config.toml
arch = "tdnn"
model = "multi-label audio tagger"
dataset = "synthesised sound scenes: up to three everyday sounds over a background"
train_examples = 26041
gain_aug_db = 10
n_mels = 64
hop_length = 160
input = "log_mel"
spec_augment = false
win_length = 400
norm = "batchnorm"
activation = "prelu"
depths = [12]
kernel_size = 3
stem = "single"
widths = [256]
num_labels = 61
init = "trunc_normal_002"
optimizer = "muon"
muon_scale = "original"
lr = 0.021
momentum = 0.95
nesterov = true
orthogonalizer = "polar_express"
adamw_lr_other_params = 0.0018
steps = 10100
batch_size = 384
epochs = 148.9
lr_schedule = "step"
warmup_steps = 500
weight_decay = 0.01
adamw_weight_decay_other_params = 0
Rows from block 9 of a small multi-label audio tagger, named by matrix and row number. Each number is 500 + 50 x the weight over its row's rms, rounded and kept within 0 to 999. All counts start at 0. Numbers have three digits each.
After each channel's rows are labels from the 100 clips, of 14848, where the channel reaches its highest value: "loudest" is the band of the loudest frequency at the time of the peak; "top examples" is what is common among them. Only what is clearly more common there than usual is listed. The data: synthesised sound scenes: up to three everyday sounds over a background.
# conv: pointwise conv (model.blocks.9.conv.weight, 256x256x1), inputs 128-191

conv.224:532501540533563522426457474487546495486538548410482538444461527474522469436570485526523523489461527492540521487516339387496535544551569433448503488517513526473524549511507458483546480472423546
loudest: 2000 to 4000 Hz; 1000 to 2000 Hz
top examples: waves

conv.10:522510507443598489492537435450415488465640551477470453490519524470519431458495609437535402483461453508488510538454553415482542505482598481497527523507520537439533500462557466507457519538446479
loudest: 250 to 500 Hz
top examples: explosion; first sound: explosion

conv.212:475459478539463456470519476443511422461411457449553457450491442513531479466542492585456559562527476492487521464487495541498563535559518547529592519546507567403455466505627523588476590539502472
loudest: 250 to 500 Hz
top examples: quiet level; melody; first sound: melody

conv.47:463408437472427478419540511501493513505499484480472569533451499587476497517596527507445589524561499486464492440464512515442547406489571533471560550609449502535513487492568455523563495577463502
loudest: 500 to 1000 Hz
top examples: speech; first sound: speech

conv.106:542507616494569477520556464391513534401486477502471526457533499546506454434547482397494498535449506587520528443482499571543523413497538504483537429426470493469544527506505496491551468486428464
loudest: 500 to 1000 Hz; 250 to 500 Hz
top examples: chatter; reverberation; text has "reverberant"

conv.133:530466515484612511507443547441483578601512558477526497550513486556555443482504549488500528515444533552525466384486609588395565461503490516535506495504509492480517571506483508565511467542521550
loudest: 2000 to 4000 Hz; 4000 to 8000 Hz
top examples: glass breaking; first sound: glass breaking

conv.37:449559525504493460414495456485531538511523486551539411549556558514578500488498546461501509403460438482474468421500497581437530496600532548504521529561445505509406439491552486491532519533436511
loudest: 500 to 1000 Hz
top examples: meowing; first sound: meowing; thin (high-pass)

conv.136:555456544572503481502577435548512531523525478413559462511446515447474524470524475529491522417472517536529519459602529588521505449449546488505471453529450456423505643499519494572525487584510529
loudest: 500 to 1000 Hz
top examples: barking; text has "clipped"; howling; first sound: barking

conv.115:521526556579378483545564533517503475491558491501497428446502565542462527479443477421515456437474462454525526453401522422486469508487681495558548498524544517468568442681455457502392465540438474
loudest: 4000 to 8000 Hz
top examples: clock ticking

conv.154:448450504513521455472392466497504492563483544454599518412543490478508581469405509434494419435499471587506526460506443558386527422546453503511454522455479372404485553531583468476521520552493531
loudest: 250 to 500 Hz
top examples: mooing; first sound: mooing

conv.56:524425564450571462561480536455459541547488512476576469483638554490481536510572520442602525493482525362456514481554499534534441538618554439516464546463543390524523505469538703510567411474473453
loudest: 4000 to 8000 Hz
top examples: spray hiss; first sound: spray hiss

conv.61:491497460513464444547552528460499526552494537457500443489486529524479395576448499541469497547512436501542442485453517459432466418550500541493507476489570497617579456500468588545494595493494530
loudest: 250 to 500 Hz
top examples: ball bouncing; first sound: ball bouncing

conv.208:462479476503588451533497510514529527617546529399580546487532550531503554436530439515471483723546536489447471516461473513524518362414508482495545449510468547456523553532461453496534413589475557
loudest: 500 to 1000 Hz
top examples: speech; glass breaking

conv.135:484376404536571514468472491451572493495505495500429552429449464480440523527606521475535462473426545534532519458502516491450605555399482553493448558530577474432484485511517532475440465497467504
loudest: 250 to 500 Hz
top examples: mooing; first sound: mooing

conv.101:553483549471409514679552530475527543635480496491490482580540457486485435487485422422494498410474522525348465444430451487454511469568511595548482435561485585458512412529523550440531557585458498
loudest: 1000 to 2000 Hz
top examples: applause; muffled (low-pass)

conv.29:395483458609407466498475498467452524558540508560525474510536457461484475470473454438516537470463523453551468544579527522459457551481578490450521467489502470501545443555507503503498465490432556
loudest: 250 to 500 Hz
top examples: footsteps; first sound: footsteps

conv.4:541509518533531523573507585562539472533466500508407551478458470461448446458529425529488423514524440460440431552526529454514454474502507473514450496514476562580533558486474437501493438479473483
loudest: 4000 to 8000 Hz; 2000 to 4000 Hz
top examples: glass breaking; first sound: glass breaking

conv.28:452482395525567497453516541495466558629468583491545625471529498529479491572491499500483402499447551539453528521517458470458553585373530488536544505491519478505592443509423523520468541503469506
loudest: 2000 to 4000 Hz
top examples: water drop; first sound: water drop

conv.161:526475432490517506459406489489463501435491453559572437475489500488496455454526470508503451547458437553485464485580509474520535405414543527524504453490495448408460463520470405517596536544482476
loudest: 250 to 500 Hz
top examples: mooing; first sound: mooing

conv.6:524529506551456449483498523414517511582573684543463442591488512544502445495453372550443480501436405439483508530505473526437486440562419512482466488402463535503525446557612503467536417516466567
loudest: 500 to 1000 Hz; 250 to 500 Hz
top examples: reverberation; text has "reverberant"; engine

conv.15:543434537540413467629560473497476477435449489618565490569618543526484548492482518418486410483425480520506506556500484546541516569411508498477509562394451487469449515445476550515507489523461488
loudest: 250 to 500 Hz
top examples: wind; melody

conv.179:441470631513453537540483508563503492500567517567464598582533601435512458535520475491492449554464478493486487451479435489480525458577476494511448440518583564515419461529475503520516473496509532
loudest: 2000 to 4000 Hz
top examples: door slam; first sound: door slam

conv.249:558409432580434483453466451543466490500504556507508432487479518561479485486527450468458482532423436510379531342532475497541523425488512481500510557574445520436534558479526517505508517577561543
loudest: 250 to 500 Hz
top examples: helicopter; speech

conv.219:555462395529426523456566440435473546560519443506605465470472559595546513435500535529461499563500440446465573354477489498530571512499554535398527444477503443501533513536399460486483466556592533
loudest: 500 to 1000 Hz
top examples: typing

conv.119:570540445542417464485450516587425442604501510581526531483487562450466468452420544440566606508482477554504502525579506516551482577482461494593459551421519454487466597550433510553577541518414534
loudest: 250 to 500 Hz
top examples: electric buzz

conv.110:470464506567562508467490493506418454502540454502477392516514509563480596472474446454535492541507515504477483506479545463478546486452523463546574449428481504447459475495474495525468485397590479
loudest: 500 to 1000 Hz
top examples: meowing; howling; first sound: meowing; first sound: howling

conv.84:464390527526512522489577542536440465553545545505468409511520461478456566499523492466459521502487478520445453537480457632512552455510440492500571491631486443469579525392524530504469480491514421
loudest: 2000 to 4000 Hz
top examples: coughing; glass breaking

conv.176:501495479501540424466558504494511523475502446539586579540560486463459528436464529512503516551450421491498512434385472459496525589465512479567475499589487540612432433491446464526560591489427524
loudest: 2000 to 4000 Hz
top examples: whistle; first sound: whistle; melody

conv.183:485467413530656398542504594534458433510509513561519511568543491517431405555503463453504475580500447469461503493486475528580517452553437446491440513483476499501488534468547468556486513492377486
loudest: 2000 to 4000 Hz; 4000 to 8000 Hz
top examples: glass breaking; first sound: glass breaking

conv.54:494516453479514445485447445509523379473498472425504524418486552500462396495559622423538461514424436406513517572451491525519595440520433486579419473547396497483410527458495544580501501466489492
loudest: 2000 to 4000 Hz; 4000 to 8000 Hz
top examples: bird chirping; first sound: bird chirping

conv.36:513469477627481506414463436527518544524504520607536451436542478584449482507511457396485565461467531462529533535472562537448504461456522439487484539546480454531500493487628500517392529493561466
loudest: 250 to 500 Hz
top examples: wind; reverberation; text has "reverberant"

conv.149:470508379494492451511516484533471445558495577488447461529586454487493404466424460461413469439536472494487586452450569570455526532511469483447499553506526463560515616492493503481399372524577507
loudest: 2000 to 4000 Hz
top examples: typing; rain

conv.197:609519488475496465539504450565563458437478531546502484452476570513535493423486497506436537519456450471499439546518487443410536451520464501617531468489461574515648562431488516490526563550527510
loudest: 4000 to 8000 Hz
top examples: glass breaking; doorbell

conv.187:478443495552487497491422458501541485476503539592626506443542488546498523534579447412574563570520479465478504477479618520552544491616521421468461503536509453443416570445492420522546477570483506
loudest: 250 to 500 Hz
top examples: vacuum cleaner

conv.114:526454455507471485433457470490472540492497446379547426455524456479464545464540530468548565376437493593487515541456588538458500553500477550469527572502493504518488495485465432459472485525488548
loudest: 500 to 1000 Hz
top examples: meowing; first sound: meowing

conv.185:502447440456518381452540455542507524485441497413565632445441407449435553528502482529445451468515594491569620376538529499426559553462449539505487534511438469478495491415567525454471457412553530
loudest: 1000 to 2000 Hz
top examples: clock ticking

conv.53:508490575480457523511546556475566501520462459528634482461540484511371454578467601507491535487541519482508491530518449498406585516389469491609486492526468477526520475477516465580525468546452369
loudest: 500 to 1000 Hz
top examples: church bell; first sound: church bell

conv.93:517466599493486470476505509437508509498501509450489460527537538566466497529503457504524438430439501558502526482462415490497561519497455553541483592510453445505503428525465597506434471490463470
loudest: 500 to 1000 Hz
top examples: meowing; first sound: meowing